{"model": "image captioner", "encoder_norm": "layernorm", "encoder_parallel_block": false, "encoder_patch_size": [8, 8], "decoder_width": 128, "decoder_mlp_ratio": 2.67, "decoder_prefix_bidirectional": false, "decoder_connector": "linear", "beta1": 0.95, "eps": 1e-08, "grad_clip": 0.5, "steps": 13700, "final_lr_fraction": 0.1, "warmup_steps": 1370}
Rows from block 2 of the image encoder of a small image captioner, named by matrix and row number. Rows with one number belong to one neuron. Each number is 50 + 15 x the weight over its row's rms, rounded and kept within 0 to 99. All counts start at 0.
After each neuron's rows are labels from the 100 images, of 14848, where the neuron reaches its highest value: "place" is the part of the image that holds the peak. Only what is clearly more common there than usual is listed. The data: rendered solids tumbling over patterned floors. In brackets: how many of the 100, against the usual share in percent.
# fc1: MLP up (encoder.blocks.2.mlp.fc1.weight, 1280x320), inputs 240-319
# fc2: MLP down (encoder.blocks.2.mlp.fc2.weight, 320x1280, transposed), outputs 240-319

fc1.144:30 69 42 65 13 58 29 68 49 39 27 53 67 50 46 36 53 41 26 68 70 64 36 60 72 72 59 58 66 40 37 56 39 49 49 37 35 37 66 46 47 53 72 12 68 27 34 65 50 40 37 54 41 38 21 71 56 54 68 34 61 50 78 73 37 24 45 56 55 64 33 55 30 40 20 58 74 38 77 65
fc2.144:61 42 44 49 68 27 53 37 31 49 31 59 59 22 42 41 46 43 63 45 57 29 58 49 34 59 69 57 52 65 74 49 29 46 35 44 30 66 21 55 30 52 47 73 54 54 69 38 58 85 45 19 66 56 78 38 48 60 56 64 65 52 37 23 69 34 54 30 47 45 43 39 53 30 52 44 68 54 47 38
place: top right (41 vs 14.1)

fc1.721:47 43 20 56 23 62 76 75 73 68 32 41 32 46 65 42 56 63 29 40 40 69 67 33 51 47 64 54 41 54 70 50 54 54 50 28 41 43 64 61 59 56 58 49 55 51 51 48 27 56 76 63 40 37 43 42 34 39 52 49 50 42 67 32 60 48 21 58 52 82 37 60 42 25 47 46 39 71 46 70
fc2.721:80 66 41 39 63 38 53 21 58 46 30 53 53 59 27 46 57 54 58 53 44 27 40 31 33 62 73 25 43 61 40 69 60 57 60 80 54 50 28 72 60 34 81 30 34 72 34 46 58 38 49 47 72 37 58 95 47 28 33 62 37 40 36 57 33 46 54 37 41 63 60 62 42 70 45 74 46 39 27 67
place: bottom right (54 vs 14.1); bottom centre (25 vs 9.4)

fc1.439:50 42 68 83 42 41 44 47 30 28 47 50 48 56 76 52 65 80 57 53 42 52 73 56 59 42 12 60 51 54 34 42 38 47 48 33 35 30 38 78 29 70 50 28 59 63 56 81 45 44 63 45 68 49 69 81 50 56 60 53 48 61 50 58 73 47 31 49 54 55 45 68 46 55 69 54 21 34 63 53
fc2.439:65 37 20 50 37 64 84 44 35 57 38 02 53 56 22 47 55 52 50 65 61 77 59 45 59 63 69 53 63 56 62 43 61 61 64 47 62 69 67 33 35 29 37 52 23 28 51 30 70 68 45 58 41 71 41 53 54 57 27 65 74 31 52 44 49 58 81 47 54 28 58 69 53 62 35 38 75 65 63 47
place: top centre (40 vs 9.4)

fc1.11:48 57 41 64 53 63 24 33 43 46 34 48 44 44 63 40 27 67 52 61 62 47 58 32 49 36 36 62 83 41 51 40 67 42 64 53 41 70 42 38 42 45 55 57 53 48 42 60 58 30 61 69 30 60 50 38 50 40 33 41 66 39 42 38 22 58 46 65 47 69 47 35 55 32 20 37 46 40 34 54
fc2.11:33 44 61 49 44 63 71 63 55 20 48 58 26 29 27 55 45 69 79 40 26 83 54 59 43 38 65 38 40 54 32 55 44 63 41 56 50 47 34 67 54 74 53 66 31 39 57 44 45 44 50 72 69 38 38 66 44 54 59 66 59 28 35 72 69 45 70 62 53 29 66 56 76 61 53 40 56 56 57 41
place: middle right (38 vs 9.4); middle left (26 vs 9.4)

fc1.43:55 41 46 61 38 18 40 55 55 62 84 32 59 26 50 42 60 10 36 33 45 61 45 20 48 48 49 31 58 52 47 50 38 30 49 59 44 45 67 33 39 57 58 28 42 77 32 48 52 47 22 56 49 43 54 67 46 58 78 43 55 51 62 55 33 54 72 25 43 41 60 59 42 36 62 71 32 38 49 80
fc2.43:28 64 30 64 34 70 44 52 26 39 75 46 41 52 32 42 40 65 65 37 49 21 53 55 46 33 45 44 52 51 65 62 52 70 59 30 50 52 52 44 39 51 44 51 52 52 44 64 43 57 56 32 47 76 76 63 41 22 31 54 54 68 45 63 47 40 28 44 54 30 56 63 56 73 34 65 40 47 58 35
place: top right (34 vs 14.1); top centre (27 vs 9.4)

fc1.79:44 38 53 74 59 12 34 37 46 56 28 48 69 59 39 64 55 49 44 43 53 54 35 42 58 53 73 62 54 25 52 52 43 77 64 55 62 57 54 62 53 60 48 45 58 62 64 59 35 47 18 24 50 20 29 58 70 77 63 43 50 55 69 44 40 72 74 54 58 61 46 38 54 39 27 60 33 41 58 44
fc2.79:43 66 36 41 44 47 28 40 58 12 50 17 41 19 53 36 60 51 49 52 48 59 30 76 50 34 40 33 59 59 31 68 66 43 65 56 37 60 57 58 62 47 52 54 54 54 51 40 38 50 55 66 68 55 40 44 39 20 46 76 48 69 23 32 46 64 26 64 56 43 76 43 48 52 52 78 90 68 41 53
place: top centre (26 vs 9.4)

fc1.675:39 53 42 50 58 50 54 52 33 40 59 50 53 51 19 65 65 43 81 45 37 37 43 43 54 35 43 47 31 15 23 50 59 65 65 60 45 29 49 74 20 52 68 75 45 69 75 64 49 41 66 57 46 31 45 35 46 51 82 35 56 78 39 29 59 42 57 42 40 16 47 59 66 45 38 49 65 34 46 63
fc2.675:60 52 64 67 46 57 47 73 69 48 61 31 28 18 62 73 62 44 51 27 63 61 59 66 24 48 56 35 41 56 59 54 50 52 48 37 83 54 75 46 93 66 37 45 62 18 47 42 70 38 55 62 62 48 66 85 64 45 76 65 54 13 50 84 33 51 65 62 65 84 45 62 25 59 49 53 29 68 42 53
place: top right (34 vs 14.1)

fc1.436:56 34 32 35 40 60 25 47 55 57 45 35 68 76 47 57 39 76 63 52 42 37 64 45 27 75 16 49 37 36 45 65 44 72 49 45 50 74 46 47 45 58 51 50 12 56 50 60 51 67 51 38 37 12 53 32 58 57 44 35 33 31 38 42 39 56 44 48 46 55 66 43 65 43 30 15 52 62 25 14
fc2.436:25 45 37 63 30 87 54 43 41 32 27 58 25 63 42 39 42 42 47 68 47 68 41 58 52 66 60 28 61 60 55 63 41 58 65 59 79 18 49 54 32 59 31 51 66 37 48 70 49 31 50 41 61 58 57 82 49 41 49 51 41 82 50 41 69 37 59 48 76 69 43 78 45 45 56 56 44 46 45 54
place: middle right (34 vs 9.4)

fc1.362:45 39 55 36 31 58 65 70 60 66 46 51 28 52 63 38 22 65 30 34 61 49 42 58 89 57 69 48 60 67 54 67 40 30 72 28 36 17 81 44 74 70 51 60 53 73 49 53 59 69 42 48 70 48 32 60 63 36 90 65 48 30 39 52 55 61 45 32 74 35 59 67 47 46 59 76 60 39 39 43
fc2.362:52 36 59 57 57 41 71 54 54 32 45 45 78 36 32 67 30 25 69 42 48 34 42 28 44 31 34 48 58 54 41 99 57 73 53 43 23 34 57 51 38 29 62 56 47 46 45 38 59 01 46 48 59 75 66 36 28 56 40 51 46 61 49 87 72 68 31 45 11 51 55 59 34 48 22 65 43 74 58 32
place: bottom right (73 vs 14.1)

fc1.244:57 49 38 59 29 68 55 48 54 27 38 66 68 58 45 39 44 45 40 64 49 17 28 48 53 39 54 16 61 75 72 35 75 33 38 62 49 39 43 60 43 67 51 71 38 54 55 27 87 51 52 61 38 60 57 71 40 89 50 44 36 37 52 15 31 59 56 60 65 74 67 59 78 57 48 63 63 39 37 41
fc2.244:60 39 69 42 56 49 49 34 46 44 67 54 32 33 63 49 77 72 19 30 52 52 65 52 44 58 32 59 73 53 36 80 20 86 44 40 52 72 44 60 35 69 51 51 68 45 58 45 19 35 48 65 38 43 20 37 59 50 39 62 30 70 44 54 38 46 55 42 26 49 32 49 52 50 57 39 48 47 57 46
place: middle right (31 vs 9.4)

fc1.501:62 41 42 45 20 30 50 58 27 58 73 62 57 60 56 61 85 29 29 48 49 48 66 43 84 37 33 29 63 71 62 57 32 27 65 62 53 60 28 46 32 88 47 33 69 34 22 63 57 53 53 68 68 52 34 74 49 58 56 36 54 54 45 63 22 40 72 39 41 40 42 56 58 35 39 53 50 52 76 49
fc2.501:59 46 36 67 71 44 51 43 53 67 51 64 45 52 53 27 35 66 47 25 46 65 45 48 67 26 71 45 49 59 68 40 58 34 54 26 63 78 53 61 34 42 62 24 53 67 54 52 64 25 68 48 27 45 57 61 47 60 52 27 27 62 65 51 46 65 25 65 46 16 53 55 41 79 63 65 40 29 40 45
place: top right (38 vs 14.1)

fc1.485:59 52 41 67 63 49 41 24 58 57 13 63 30 41 70 75 48 60 65 48 42 55 47 64 22 61 52 47 62 53 88 79 42 56 70 58 69 53 48 40 73 34 62 47 63 37 42 58 49 59 41 69 52 65 79 73 58 35 46 41 30 22 64 32 54 61 31 49 43 25 60 19 60 52 61 34 58 29 37 60
fc2.485:47 51 61 49 57 57 55 53 63 43 48 20 50 67 43 40 33 30 55 63 54 68 69 56 56 43 46 56 46 66 40 33 67 43 52 35 42 67 48 32 76 38 60 54 60 90 68 61 66 81 58 57 28 44 52 51 30 55 47 62 31 43 51 64 62 57 69 58 59 49 44 41 96 39 57 69 69 49 49 39
place: top centre (36 vs 9.4); top left (33 vs 14.1)

fc1.378:38 64 25 19 20 58 48 69 09 33 41 59 63 56 55 56 38 72 46 45 39 59 67 85 49 48 55 49 71 71 75 81 38 48 60 26 65 37 48 82 30 63 33 48 68 36 50 54 53 58 39 67 19 30 59 58 65 61 64 59 62 51 68 42 31 53 22 59 40 48 43 42 64 57 79 50 39 68 43 66
fc2.378:48 46 29 38 50 36 45 51 59 29 35 42 61 36 52 50 34 58 26 56 58 56 41 45 59 34 40 51 46 58 61 55 40 64 25 43 23 52 62 38 38 59 49 27 46 42 54 50 47 70 28 43 73 62 51 47 43 74 63 26 49 38 29 92 86 33 61 38 30 49 28 59 44 59 86 37 38 53 59 63
place: top right (78 vs 14.1)

fc1.455:82 55 18 68 54 60 53 74 85 43 29 65 45 74 60 45 44 42 24 66 74 62 74 40 37 52 66 32 19 57 45 69 27 79 47 72 38 40 55 56 47 76 55 68 28 85 50 73 47 65 60 43 55 66 45 53 72 41 36 47 60 55 59 26 43 36 63 75 39 64 45 22 48 53 42 43 42 25 36 69
fc2.455:35 56 55 40 23 37 71 47 44 65 60 51 39 48 56 42 82 74 71 72 43 27 61 87 58 41 54 63 56 33 84 25 28 31 43 45 23 44 40 67 57 35 67 50 60 40 77 28 62 50 40 45 54 15 55 59 38 42 49 55 60 39 40 64 67 39 25 30 32 33 60 50 40 36 57 21 78 57 52 61
place: top right (34 vs 14.1)

fc1.281:41 78 45 57 46 63 45 46 65 28 64 36 67 74 13 53 38 38 52 34 69 55 57 43 75 43 75 68 60 32 13 19 43 54 32 36 61 39 56 60 37 66 44 26 54 15 69 76 61 41 49 36 51 33 55 76 68 46 29 48 58 53 40 48 55 40 33 37 40 71 53 53 60 51 63 93 78 74 54 42
fc2.281:37 66 46 41 54 45 60 52 56 43 25 57 69 47 22 57 54 38 64 51 67 61 45 24 60 57 63 38 41 51 28 61 53 38 43 43 51 31 72 54 60 59 79 47 73 54 45 25 38 82 35 33 57 80 49 56 58 63 48 33 43 40 23 56 48 28 75 40 41 64 38 44 45 62 42 50 55 44 56 37
place: top right (41 vs 14.1); top centre (31 vs 9.4)

fc1.444:35 73 54 34 70 48 35 62 80 68 73 25 42 75 48 42 64 61 24 51 43 19 70 32 62 66 38 38 70 51 80 26 66 28 62 36 54 51 53 71 31 64 47 81 62 48 62 66 57 55 58 30 53 68 67 72 58 36 43 70 62 18 86 69 72 66 37 57 63 56 53 68 50 44 27 55 28 75 63 35
fc2.444:19 66 49 63 26 37 51 53 49 22 56 38 49 47 61 70 40 69 56 59 21 44 22 46 56 49 52 48 26 35 61 32 38 74 32 26 61 23 49 36 35 77 44 42 37 45 48 67 54 45 31 48 62 30 80 56 55 83 60 68 61 53 20 71 45 66 54 43 36 39 69 34 44 47 48 44 63 63 74 48
place: middle right (27 vs 9.4)

fc1.216:60 87 47 52 45 54 47 49 58 54 48 55 66 65 34 36 39 47 36 68 55 30 61 64 60 40 36 32 35 30 66 55 59 73 39 57 60 59 57 29 52 58 61 47 45 48 59 63 85 63 41 41 60 64 29 07 52 41 58 48 78 47 34 52 43 56 27 41 69 61 74 32 58 52 71 70 61 66 54 54
fc2.216:60 55 51 63 47 10 48 71 65 58 40 49 53 65 51 59 51 18 33 23 47 51 61 35 65 67 41 53 66 35 29 26 39 56 54 49 51 48 48 48 55 41 63 37 40 54 40 41 23 33 77 46 29 51 56 79 46 17 41 30 43 43 31 32 58 45 37 44 31 66 50 99 66 47 36 41 59 31 54 34
place: top centre (31 vs 9.4)

fc1.192:48 50 63 75 66 42 62 59 52 62 34 66 54 40 45 15 58 80 55 23 31 47 49 41 54 88 67 64 61 38 38 54 58 73 46 63 42 50 58 60 41 50 57 06 37 51 61 53 58 60 56 53 38 50 62 45 60 73 49 41 44 56 50 29 82 49 62 67 32 57 53 27 59 69 26 46 49 49 42 34
fc2.192:54 64 26 44 65 48 42 52 38 35 40 46 83 38 29 24 47 41 35 79 60 32 36 48 52 31 49 58 62 73 52 61 59 38 50 59 34 72 18 44 52 85 60 77 35 36 32 50 37 40 46 40 41 67 28 35 75 50 46 41 33 56 49 52 37 54 42 45 80 33 41 30 52 56 39 49 54 52 39 18
place: bottom right (46 vs 14.1); bottom centre (33 vs 9.4)